config.yaml
train_examples: 48750
targets: ["largest object"]
head_dim: 48
drop_path: 0.05
pooling: "mean"
loss: "cross_entropy"
l1_shrink: 0.003
final_lr_fraction: 0
Rows from block 7 of a small image classifier, named by matrix and row number. Rows with one number belong to one neuron. Each number is 128 + 24 x the weight over its row's rms, rounded and kept within 0 to 255. All counts start at 0. Numbers have three digits each.
After each neuron's rows are labels from the 100 images, of 14848, where the neuron reaches its highest value: "top examples" is what is common among them; "colour at peak" is the nearest of a few named colours to the mean colour under the peak. Only what is clearly more common there than usual is listed. The data: rendered scenes of toy objects such as cars, trees, mugs and chairs.
# fc1: MLP up (model.blocks.7.mlp.fc1.weight, 768x256), inputs 0-127
# fc2: MLP down (model.blocks.7.mlp.fc2.weight, 256x768, transposed), outputs 0-127

fc1.283:135142132117171122150141135146119134128150104140123088151132151123112176125150120128132130139110111122120112132130162141144119100128129113175142095140091152114139154131177158119100135074091112171160099139085093137118099149120079102124111119100158111088126104114129129130098123128123211084174141138108125121139097071148143127180121118130125127122140216162098141132147128124153104124111
fc2.283:105121156110092135130114114125144117121147130158106136145131143113092099139074117170108121106086117136127159130091109112120130157087164127129113131112130117128114119142131120141060145127082130139128129092182145107142136148136137141086157095184166138155159126146130116132128112137131127144140136099148125124101117151147121149131162124101180134121129123184127124128111166130162107081125
top examples: bottle; largest object: bottle; light from behind the camera
colour at peak: grey

fc1.657:133093112117106143113086168147127124101185148152119103128135144129132092125148109097126136123116130133096110080126125104127111023163129138090126115106098104148107126118105167124124124103132179140149129154131129126132131160178082185135122138130116140108106135096117127071162138067146076153124085129145132146114138128126120133112131153122122133140125139082120121082150109128134139119135
fc2.657:099128094117131119146173143113134093156168148107148148131119166117131142124137114160203140083106139114123154155118164139112120121127152117127159121098075112109164117121140110168136151141138135140187156130093104139152130088135141136133109107154112133145125145152120130157142121103125146118156156122134113127078142148130124134144138139135126110121154130103136118126054118146142137104126
top examples: flower; largest object: flower
colour at peak: brown

fc1.262:121132124149143129135129119177103144126139119154080097102120131141122066140136054083126133129133176156094128075133117104144138096080089116127129164114138083096100138110148138113133137125122110165090121144120133130117157140102167120121132051115194097098129105158104126134108126109138130132125137148115164114167131135103125126124105120116130130185116180127162136169118104130131066105192
fc2.262:128140183092154147088095121122199122083135067137118126128118130136118121123097100145124139113136119145133111168093121169127144148122161130090080137149123124138092135128109090138127130128163130085137136123104133174093133102109120106104122143161103194180175132105141127098127094106175117100108127146139152128117161175120151172146143130095149134072124182101090177113125147126128128134131
top examples: pine; largest object: pine
colour at peak: grey

fc1.492:127116114133129122125157128138129182122146120140128151124115136124140162070128161170133144121144108096099164088128104148128129134156084127095113127135115136119130113140166141128158128107123101155134127121131109146117134146127144162120112091158109142123094113129122127152135091091078132103140150119128138138123127116152122134164170136137136146123127142117146135091171101114158103124184
fc2.492:121124098145113096158147117124126173158148140142120119103173139170165170182129122167165119183099137091159115135127132111140138117121126130107089126143120100108146147109128142093132122131135144134124122122114187130121122183141124128108124144141119110107121140137128132167124163132079101104092099115162112117124136114132123130095130129130131116162136133146205131139122127091142143138153
top examples: light from behind the camera; house; largest object: house
colour at peak: grey

fc1.259:123174126136143156106125110129118116103134121104135130173128183128143112130155160077125130107092128172113126124109165127130116146138085141091127134078064143134083123131068133129170132130119196129149126147076106144111115143135134145211143129136137136151094134166104120135113116061133126132153161141102136117125103118154145138147140135184107114136160126129111131069125113179119133132116
fc2.259:105131177146090125128105125056142159131141135128150130095142107178166136189084125127129118151143128117154111120121128122135133147121123146110102132122126097129151095110135109140081126143163129076121137109128131129171142147109137132129089096115099141115167154075164138163111127125133128092125113145113129094120169118136086113151133112137186101167128134152127181127129155159075171149119
top examples: light from behind the camera
colour at peak: black

fc1.540:152132128138137119142139131127143116105139131098171116131119138166126092118126123119157122131113128137115104135127118231122129114177154103124115117136103115129129118134121139126165151103120129127109117143077122133135152102098122114130172063101147088122063130133136087130144134135135141124116175167107124124137130129131147130158032131126140157161160138134115149107124139106131127159130
fc2.540:125094128109136127123126101159111144132098119128151136106099146154111095165107088156124104148119116089128139150131109125091128171115125161147111132119167112109121135183124093131156082126152126129134172117193157140178141111126140123109117139149125167117149138174120101162121111114109141136100162099163114167154168096128138123058152141162126107153121125145157105143106090107108129121134
top examples: black object; count: three; its colour: black
colour at peak: black

fc1.104:136096141158127160107127107136134136125136122148130151170160181135133047120148130173141116158104133087101111126106107116116116119135120121141090155134130150068141140130127108100126109148087109124083128134120126120121162168105128174113140130114137129152130094191133059135138128115083120107116140141133129126172105098134151136116102118081141143174134152118155114133118162099202102146142
fc2.104:125092129134128102130132114122128115146137139168107122116160098113146125130116104152144147100096181132106162098108147093110093124135141113110137187145127127107148135130139146126095134034123137098123148123125096123103103101134133120097128134123113138181132116113130145111123158180174132121194165113120127098113122103123133122106156131058147138108103188136111150109106164146125118129120
top examples: pine; largest object: pine
colour at peak: grey

fc1.64:131134116127129137175131128130132121151127125128140128143131109144131146115125095115132137172125083113139134108133138137189089112096122128098189140123126162082109131123126137122121126132083107146131120129105112129093156162091112080121126122133146098089126108100135129123058084126166171104104142159184098126150135159128130147111118090100124150126132138162085127130118145128140137105184
fc2.64:139125121133113106140119083135123124161162137093116141111124102110126126101133135091123161104125194124165136102103102118105122121117103147123141103106105052120151091115094140133135142133093138156155124119137167134165128152185144141095165071129156115083095140098140143167127129124118122102175137107123125115123150134186164126176128127152129103124089134090120125130105127124131136107131
top examples: bottle; largest object: bottle
colour at peak: brown

fc1.58:145160119062163182132193147148136120106164124103132119137127122107147174131142140095148092134154133105158092094134104125164124166122130109136151103122130154137130159141147148123138155129160130147154151117105124159118085117081081091142116155154125132108102131121120139086122081113129171120108173173139130140115123143100128144130117142123135132109129121119095169154102119128157141114122
fc2.58:102110129137110108145127187161137145150108152131117106123102125100123157129186101150131123084135126125058125125128083118084114130170110139139086151095087108117170141126131144159100150114149191170104127141117086141117116112131125197068181155161116128137154127087150104092191124123139109114145125119127156114128133128146120159138163166118129118133131113114162129096087179129183115101117
top examples: count: three; yellow object; green object
colour at peak: brown

fc1.34:129149102148144118098111193132151146107185170108129096169129169159129138140142122148136123185142126075118120152122130156117097128177153145102174085131121135126141146099108153130208135122142168131153125153080140124131112137120109124172153128066135152142137081106110108142169132116127162133133117137126107152084137098175112156126134101131166128126127130118164133148170113116114106119107
fc2.34:127159136120122144105108088156107118133135138131151156139137136134132108141121115110116181128144121141139154145111117122142131134109121133138101168115101161177090101127120064146057102135161129128140179081106113148109129135134146121128059130174137173151106093171134142089120124089160093117116144107188132076134134138103118136136164133129128098134128147106124132093128126127122140087142
top examples: black object; its colour: black
colour at peak: black

fc1.486:128100177112133128127129128119130153079118114137120130129120113133109139129128126140126127125149140086136163112128127125153115127091097134167124129130086147082144153106141151131147110143123096127103115112125133139128121158140118118122153134125125126120128104140130137096135111116092113062142114120116177215150133138109126127089105117149129127149119128155166146099160146098134156161113
fc2.486:118125105107127086125108129183176136100155147098126106159167152128140112179130128131112114154111130124126124125124134095127097106124120091132131093126139133098131130127153128157134156118131149079131160163128150117135116126172156122129129113151121138132151106155097140129154138129166131137108094136140137131158169112115113130149127134127148125114113133129163132115122162129175129072070
top examples: flower; largest object: flower; trophy
colour at peak: brown

fc1.667:124115081147102129145132106156125114149150104149128114129123145137123102130115123130128148141117137172034129062114094164114128128113128127123126131149142127099135123107159146124135163075114129117137110133134124123095158158114129119095150086133153135138145163131128112158111123123126131150123107115125121120183111127122111138124155119109167176131121160154128142150114139118119109190150
fc2.667:126143106128144136128126127138141149130116130131131119131146094102153100107151106097111165102102181136140150125156130121123135123129109109141126130129145131128065126120169117141116109093136165125148168124126108178100123109158167121120130152145130145128136141194132138113153087125168108124164170128086130095121135159107096119144131129130137124083143155116132119162122133133162075105121
top examples: pine; largest object: pine
colour at peak: grey

fc1.9:124105133137109114134147135112165172127118150128164135181149156133168092128128122109131157131132126090097170130064097129176126150116130127135080132129152135089127129126154128129142128127111134102137145133108120156106091134139114091129096094105140135133109096118131133154064119137125096102164114124154139092084103134131142152123126110134156132142161196134145121107123155133124154129128
fc2.9:125157119153105170094119131093122143127135146120153124090168119130129159135102115090152120124164140132138138169131145091132108121132126124059118143142092118142127137132093116131121083131137125142154092123117131119157125161130125155189106140093120082129109140127089126147140170119119107162127113131125119124133128156100143123122116127120075143096123124105085177117135119127099160146135
top examples: bottle
colour at peak: black

fc1.537:151081127131122197136098101160111081124143123122134163087108136134126130119118113161167134156104122143109110071134175090162053110149143129117127160109104107126149170092127149098117153132141131124127141107119106115162147135150098126160138128117112127129178110150127130124156099117125101125145171156137131161117164125121130137126127127100118152158138136122127139097125117125170198133156
fc2.537:117156136139124112108126123097128183103113081157093137124119135093124176143131145133131166119137096118128178140114166081109126117142123153137113096066125158142144131148133122124080154173130133124172143099152075108102111154135134141127138162192145110131129125111104164125146146084133128123156088126187163114134119192163132102091201127129124129167145143128127105123118145104179143132121
top examples: flower; green object
colour at peak: brown

fc1.671:178131133087146162140129128169108122144130117138126092113147125154136145080131091133199097145124156122125090178129122152149158129131139075128103146136162113123118157123136123091128130112134129146136067174131127129136115116091116072146091145088136060104133161157131098132133129155074126106113134128127133139129086107078141149142110129110130150129097125165120127148125139074103092193128
fc2.671:089147153150145079139156125126122132130145099176117132122083130140126151129110130139153136105130101123094120164126185157139134114142124145141122081112084133173141102175133145156148119126132097130147095141111123124174167101112130133134142089062188159118141162105133147114118129140118125181124151125101120128072097119120125122113128104136132126113118125119114143176078148136145180125120
top examples: light from behind the scene; trophy
colour at peak: grey

fc1.372:148133099134125123173126149102128104156127107178151152086125124147124123101092125101183128182116126151090150138144124175136135132126131139130146150129161198110099140112112151127152121131106128114119118127121124146113120200107120141128128122116089118157122140132120104111090103086143136131096118123112088095145100136129122137128082067145128185138128139121129180130150114092132123131167
fc2.372:144162168114072136108127127117154121101101122128166106180139111121111094167127101124057135130146169150118131120058083078109105136135117124132162122110136131127130125123125152129147098094182209120160130100112113128107112113109175111077139119148154099155127109168088156118134154144114126149092143132151163131142162143145123119142138140135122121114102134128115131105156152096086097167114
top examples: flower
colour at peak: brown

fc1.220:139136120162129122131136133100129169139102120125132122105128143158129076116112125149151127128114127107106124097143125178160128139124153125089096144129104130120127114102133119128139117131084080087122098128068128156103153125094143132111131119148129076156062126129128130130091136119135079123130137180136150120129125120124129139120086143144153155126151180147115119164089135081126118149147
fc2.220:141106145137152181135127079133107118122092129150124110147147136112157133113140067129123193118105144100086092108126130089103122108119126145132139140117100135096127139126129149111090090113111136164127097125126096127133147127133132128108140130117176112167131130155112118132179105134165113123121182113133136119163146150083121129068129123179165132108131162126153118132116134123120081140140
top examples: pine; largest object: pine; tree
colour at peak: grey

fc1.0:142094117148101128113124123122151151132127115104118129109125142131136120113122094153120113158135113078129127138106092113126111117133118106104141154144146091121125157058146141119164111058163112146099130142114149175151120151098136119122161152120116115124141120129122107146123100139123139109139180157090111179131151131142127166096125061074152183170110115136127200125148120130134113148157
fc2.0:138160148127111103123116105160145160130141140123137072171127127131113082124093126103133133126120140119133118149109096149114095135164108136140107142123134120155110130172068126140110152106115157145128131179096135120133099135104157155110145089125129156135101049148114128144147133131128119134121120167123126105129110122126205167127110169126099155137184149086130166112127136123136138116118
top examples: light from behind the scene; truck; purple object; largest object: truck
colour at peak: black

fc1.554:149153128139121140125135110093138091122112181141118104165118128133131146129161114129141128148179139133146173124133164154128159136117146103151137122111134129103120126149175075122155176119115104130140105108124127128123157173074110090160101172144109127090116109096135084121099092105090165131131130130140145131120086127160137138147106123122159147118128167150081126177112123181143138149139
fc2.554:126095127143175130140142129135082105161152126180129116135136142139133133158115123112150107127105140144093112073126186120148130130120109124144099107099132112110122087133151120086130094165103142151076110175149149127114127130123127120156129122146129126080155113132132166140119114139135117091172155132123182139130139119144140077180143116114098080143145184136112101121126116127157141127117
top examples: flower; largest object: flower
colour at peak: grey

fc1.530:167108124127136130146145145150120122115129118129085107109130156172143124113153119128145129094146184132121090142128133119127155111132152115139165146089168169103146132133107131123182119137124130178145105163128106127126170129085070085132124135127128122069148174136126123129126126118086161091144107132115129111112124108162141153107118078150113140132137127124155126156128093153125089206119
fc2.530:097122133159109118124108129127142121131130116103102100125075137143152138140101101130130110166118104138133082183158158109154173116132128154096135084131131120136122129139163162177130110118144120140126124118127108111174157100174129172107165122105127103127157135066109136176113127157105163153083152128047142126109128140114107135129077168115129127138117088134130109172115129123120138130122
top examples: light from behind the scene; count: one; duck; largest object: duck
colour at peak: black

fc1.198:136131124152142131128104138128126101153110148128095142121109130138142055135147070117132138203153130096111135098127127129146129130111100132122126156093140090115115147099114122092117136148102130131056126128097101117137160129123148167129161110130138127166067095119130075165133103147127120110135133156138142118125104118127135185105123113119154130146130154121170125151090133137130108119146
fc2.198:147076069135094144128130120173115092167127126132175116187159145164134126121131119130122155143123120119115127163100151102155162132105149136133132157149168140109122154127116129198134104139121128144107122170078126129147133113130127128134172126124108161136151112170126109154119101082159142141139167127085094114102100101126100166143159129137132140123100094138100138187152099126098095166108
top examples: light from behind the scene; lamp; largest object: lamp
colour at peak: black

fc1.129:131109125125102223143103117077104126136106133142186125154130127109092124142125134088135132130103139167127121124092133146143112158110093116132113155107107125111164116137123087135136144126128076095153147121114116160147106140139117140115139132132115104135110156162133082123135123097096157120146141128126156137128124134176151129119094131176123162141141165149127160125128128120185122150109
fc2.129:090129095157134093131104127194183092136107142138111136159120121117130105070151119122126195132175138114107144161129135166130158152107114153131113162073131165149073174124115119131129147112094174129131128115127104118127128110145122128151126133141150175160132116118138086165130104128155118127176147102121120130097133129133109160124105124120120095142158112131150086162153168125154113128151
top examples: light from behind the camera
colour at peak: grey

fc1.341:134137098104126142125117111127129152115112126139160096135122100095116114127161092123156121137131164121057124090113114164148113133153081103124106119090121107087110099140105130128151127071084166113131140138098133132147127124145158108117141144161106136121128139124157124084134131124128119115116165147124150153176123137129158130166130128136130117162094152152087125090139150070098174189102
fc2.341:123137143146117118124123142112138129090134098078141103129134136132107116151132140103125108123114137114134129125174126177128126122178127132130176124145103084143096129123129164134125124134187127126152102129128115081128133097155125098096089118113115103096156128123121151120158160160118085106101124136123133136165130128103079120186099153172130094124115105130127145127130133127125126124126
top examples: light from behind the camera; candle; largest object: candle
colour at peak: brown

fc1.699:128131133067153151143120128167073130157180128114134121153093128128114156067185120103147108126171142171096129117118086151141121135140110101135128124133149111129065157127143110119140126120086105182126098158122130124162077124133146138151130131137082110107125115116113104117129072057158131145136143131094167128139165115118156179176123129102133130136151133130120121154153086116129130136142
fc2.699:110133113105101115094128116146104099122104142128145131144137144167144137174115118136166140189113137060128154137119121134106131198123112136105132141120122103123141124132105094150148135073156108127134188128143141107176110132090099107130134138147130164170137133115136086129159129154107157140093075096169128126133112124112116131111150155203097127133076090126132168145128125130080131124127
top examples: light from behind the camera
colour at peak: grey

fc1.743:123144121132130151145119144131139122127104136101125124150150162144123109144127125131099147157132155120049134119084120158181090087123093094113114124128106149053119112133181113115165140136108128095149120169085094121121105151150142102135124071142156090144131119144118106124079101144124145118124129127102131128136135091135097131125133113172125146126176197162152130126079149156126079142114
fc2.743:155153098094133139162141084127128132113161104149106089136162131105122138111141136152123089135131132135157098166126123139110129127092137167118135106155132115135168087109125205126144120100124126122123092138132139109176143134134094115085215156111145123106128162122122169170170162100064114117129146098124152143095136149128152129125078121138127128116156134124138174128122167126136150133140
top examples: bottle; largest object: bottle
colour at peak: brown

fc1.526:126117117100133134155133093163161123119181164124130142185148138122129117095182137102129120127073105135074104091079139151146056135110129101151136108131098138138136121128125134138136123056120158154140126204075098128165127143137136127147145104133157135127125116168090113137125095068108129136147159139154136135115122072127102128174107125158148129116137163122107126143139127146097054122136
fc2.526:127125158135072125126085125140110112148055125137122129119137127128135049162121136146130130139117145151130131120122142094103131144123114156131131134068131098185151106048110116129108118115139128114089139124127116113124136112193170144098159121130137143145139148090150107146198159127130054169166096141112183126098144142123119112113130143123124121187126111135132112140086131110156150168135
top examples: light from behind the camera
colour at peak: brown

fc1.112:128128117122140148126102118131179142137161137131129124109130122162123117089124122122172137131111156104126105116092165088127102108126111121121164101126146091113146125133114084104147146120120167150152110154139148121123120158130153137201138092127158114126145090170128124091121111141164155127133132128146111128131131112129152150109148104105135138129078124103153130177150184160111091180094
fc2.112:063101164145152117118116124130154139090147098195129130105091169127147096146132140129132107129134131129108098124141128109154195131135127096113081104129093178122119112138148115162123124132112114097124122139137138145116137139110151182110116110136152085138142161137127116088105129133141126199102133098134181127157115112105098112094140127154131143141122116124170136128073143125098111126115
top examples: light from behind the scene; dog
colour at peak: brown; black

fc1.33:130128126153130173124125099151141104143166139131135135107152144131130126093160080098133136155157147158065117137132120154119132085120126148131110137129129109128137135101094125131131118128136199136127062140102122128124123164130079122165109136122133147134113128139131122126130139133142135153128148127121103112106025126110144135118150063116128121158131141123124125136158138153130118121156
fc2.33:144099119155121166126135113113099094100135165129131084120162122129143171127121102114127109141122152133155181154136127119100110149127112168140197132051148134134134141117130135154105132104150164124123116103139063114123128135129144115108143138130089090132168126120150148185133145134123123137105140144107147130144129127134061107135087119133127101137172131140090135157126125111133129130119
top examples: black object; teapot; its colour: black
colour at peak: brown

fc1.635:189117097136133204150175143103112091140146162179140128136166142130122129152127063140129141130100128127121142146123118114116073126132117105158133166143096141114137139107167167123129079125123130123139123131121100137135132154097060143146090146124127135121130115120119130059145125082094128125108130122157152136153121099128098127109140082167144159126147139130131125130129097130151109131109
fc2.635:130129160132174121094124144136142130117119102136095144154126103070116105145099162086115142120124125141142148123116126124093132123133091142150107121131121102131127130136130157187080120166112115081131130126129123142124127177220158122151147124118110141135144123093115150203144131099121132105125118113111143122134136181095128116090125131144117117117137139165129111124145129197150111123147
top examples: flower; ladder; largest object: flower; largest object: ladder
colour at peak: grey

fc1.619:128161113079159141168131095095135086128129143128143106136161122110108146118127113128127145136106126134135128093115133152138115140109147123135133133112130106031127145130153112111143136133111172119132121165123158135147154126127077136156085135110118126146110104174136131107120124140125175122099129154149116127152117100122130137103114135127146122119146109117149128114100143121156121142126
fc2.619:102172088102097124146128125147152152108154101120138122143160180086091109153143129121044130134116071083127114141139078121155108110136148167133131084196134121115136100137158140126129104110120121128148147131104133098161117138095053131131133101135147105135131111171115176167142167135102185113085110096110139137122131093133105130173128143103135133101133143103128180119158114092126140081117
top examples: count: three; yellow object
colour at peak: brown

fc1.244:166087149117131126127083115157133060155147144178167135128146124119127154104121158124130135139139158127104136148139141123122128075132133126108143155115128112107097149128096136136133110125122151124144136140129152147141150141098095117131137148132128121143158113144137137126125124092126144112124124109129130142121129144186123158160176119131100127100087128101068173129182139147094093119097
fc2.244:117123097104130126122129080136099083150173088144132143084120117159114153119118137127158108125167194123115112150209110125146208106150125100140120155115170086123138136183107129179152130112079124127146127146124121139202179102135135095144131152136121117124120141156106129139132110131156128093132187120096124126129111123121174129164121155119114123098135103116115123186111100114093099159152
top examples: bottle; largest object: bottle; mushroom; largest object: mushroom
colour at peak: grey

fc1.524:125161128067105137147126138127161123138151143149178123100123112112109125110180085159094126154132099137126096139076073131136097134111127071121133120148145141130112122121137116110130139087090127131120116148099128184160104125134155118103138147152146131157118107160150049118131070131140177141127126159129079151068148130126143160117121117108133158160125124141136123104126126125139125082130
fc2.524:083120167133131116114091117128124124124134115153132109131091105140129113145102126126136136138109133121143097145166117149124156173153068136147068105135161129120074119164127119114113148130100109095135126138150137089099129135154188117100090117133141114145112149117125127192104187156136133183089118117155162126168128129108163071108097131116109113146126155156147129184098129101142133137097
top examples: count: three
colour at peak: brown

fc1.176:119112164074142135138106193143106088085133123132130090129135136119110125110111134112124145126142109158141135082110120189158131130120153157135126141134117137107124194155126134107122132132118162132139083137122129123141115183128142109107102120091116102162143065154118134083131080159152150117073140164126076128139116134123126150109041125110125141129126129151109127170139126196131122083190
fc2.176:172085117143135126152126164149127119127123140082141129138122122129104152109145170142145130111061136106128077076097133129156118139158094092113158108128063130111170103138131128139127136136110127134136110155122113133114138091195129127095194117177130093122157152124155126136136078092173152093115196180112177108124141144152103122189123177145129133131175139130106121104134142114141120133084
top examples: count: three; red object; car
colour at peak: brown

fc1.650:120106133132130176151131125107097131088130123160150110140185117129139144121123127114120150098127087099112126090102136172166124158151147125120158165059115145131112149131118102117135092110130118135122107138121081135120175127126120146122150111128115132130106155128124098083093104110142130149190147152137133135129154143126100152139100133181127153119162141108128142120134059141151098140170
fc2.650:120140151119141126065142097155115124115128096117124126138084109119125130099116140137132128186162119104180149097125135130185191150157124100138110132158135121129125069139131109132098113119126114155121176132118121130129131125102135138127121136160122140126104137103137122129121122117141154144124176125111233171136181191131124104114166152111122103126134152133125130112116095071114144091115
top examples: light from behind the camera; umbrella
colour at peak: pink

fc1.584:144168155125171137138127153093141107128127118159127107128114127125131110126129118131108139200153146074111126136146124158151118151112108151147169117074116172139090168112142128097125117136126111107070101126086117119126140183120145118103124126128121116113114106106183102121089121135136138079093136153129102127174130157125101129135156106178133100160112109121134123140093157134160117112106
fc2.584:129144114124128113091168126130135126152127126122117113103109122131101121166066141129143099132170124139159152131127085132122144127106150128117128108110132088150160106130085100183158132156109149098187140117123195188134126127128148138123145113187090125147110133084124142150115131127111128133118117132125140118134122148129163143136156175100126121136111094136113124140142101111136103138086
top examples: light from behind the scene; trophy; arch
colour at peak: green; purple

fc1.169:148084141091129130147114150159119141107154131150123097113108128117129134137138164095171138161132129115111078097129093126103108109143126145148141167126162140085130175134160108082120096117128082110109115136136129129108127114101079103093090132096144112059129132106128129114149127150114115105130112126125191170150166124126132125125088105146167165143070124168127097160138135130126066184132
fc2.169:111128104107143134134141100133119099157132088132092148157135131151116100127139105145127099139125134167187120198138171173171145101097151135156119125175124129127127131109091138146125111157111096152115111133090110132188197148091102128128134130115133133130151133148130138122156133117118115123097124118115143178099078129112116154152120122133106147099140117161135143176126121117072100113133
top examples: light from behind the scene; flower; candle; largest object: flower
colour at peak: grey

fc1.124:174130105128128128202128148138128168164106137101168131086127148154197147111120094135124119128119106127130152130072102121119057137096128147134160154123115154126130158059119124117120124141150194124131124121130102142065123146116126086170106155124137139118128117148132128113145117126123143078169141125114125108115141100125110130080136089136113142142130102122138152127118161172137100127135
fc2.124:134117135111116152129124084148135136141139117141138139140139161128094130151124146117142097134146123138158110134134105089111173100123158106104130132133098076133161100154112099178130126129120126121149113128167198128140135145123121176127104139124128145125132140121126155134105144070129106131120138099126121084126136127133071119125167224134125115138127080128138120139116134131060111155128
top examples: black object; airplane
colour at peak: black

fc1.668:118112137147122125148121165142152117146174111168069136105114147102128128100134139098129157118140152167084130070125129127115136097145119118100094154117064109131092125115165168130127135076133135175120083154131131124099129193131090152133133070089192097125109149129123139115155145114135136156148099121108145096118143137083130125098118096125115143127136146125131120135150122174163077099176
fc2.668:141104146128132153090123141065108108113109115120154152113142127130137127141120131128130139138143149121114142126103129131109106144125060113131103110125135167142103142099126067115135159131156095048116137107107100154107112114127163143159101087105096122142121128098141111134126117178174166102132130155118149129133148130075108125133148127126127104164120132161049147152143106176121177143079
top examples: pine
colour at peak: brown

fc1.175:116133136122134154139149126115134116130135124111132131135094133108127110118153131115170135131122132122121092114092110155123095131130101096152105122160136164150148118124149131120126132094128165132121129132131105128152120131111158101127138080117152137145131080129147086109043113140115137138089152145106118166109127127135152137132126109133167132161128134131137167131127139135154107099120
fc2.175:147098133071148132131102149129098135135129140095130156166089168125196159145141120128140136125096128121131102126123129117071101145132119126153150084160126121129128129101141138118131146138154127090125173092126111086135132137142149173109151118113133146143157105062147144150124161122139123123127139080143123119136177115118128129120145175146104095149130112117135132127130132127122129120113
top examples: count: three; hammer; largest object: hammer
colour at peak: brown

fc1.31:177114135135194128138120107146123138089136108158118138143095166125105085132130140142128127163087150137037103127130145145147139114128108113096080101129136160117111129132116108106113105099132101125096099121136166155118142146077155170121125105106127155113142127138126134125110125107125115104127129160122125145147128128133142128128132139124122128196131218101143176108132094109117113155179
fc2.31:121061118139125133117082140129144162117131101123106150106094159104192122167129128126138137146102148118096081145147124100133142153139102172128130125140087140130084137125141137129123121097152128098111133120165138108120121136161179132122152105140133113137146169177089103120145112127121125132147136122114153122139127127095106136145080112122138148122137152160129113168093137126148120148172
top examples: pine; largest object: pine; red object
colour at peak: grey

fc1.752:129119179143135112174132136112139141119141138121116129140103126117126110101177122117129125154081096127100119140125137130140128082131067108136140153128093178081118127136152141132106123095062132124091116140080100150127083122136104134112096090067102131157132131125121122119084121142133134104142166131136157143157128118130134200114133129142129142129184139109140202109079138136155173129115
fc2.752:120160143124106138147127077119116106128119124113144176169127130154098112162115138134131112130134144148159113118123132102111094140112138151128130126148162086100139144104130122128148129151165063105144117085135129132181177151119124147142125122109155124126150135081113084145174159123104134106124104082163118141126135118107142135131124098137134083125074131145123121194128181174117073122146
top examples: bottle; largest object: bottle; white object; its colour: white
colour at peak: black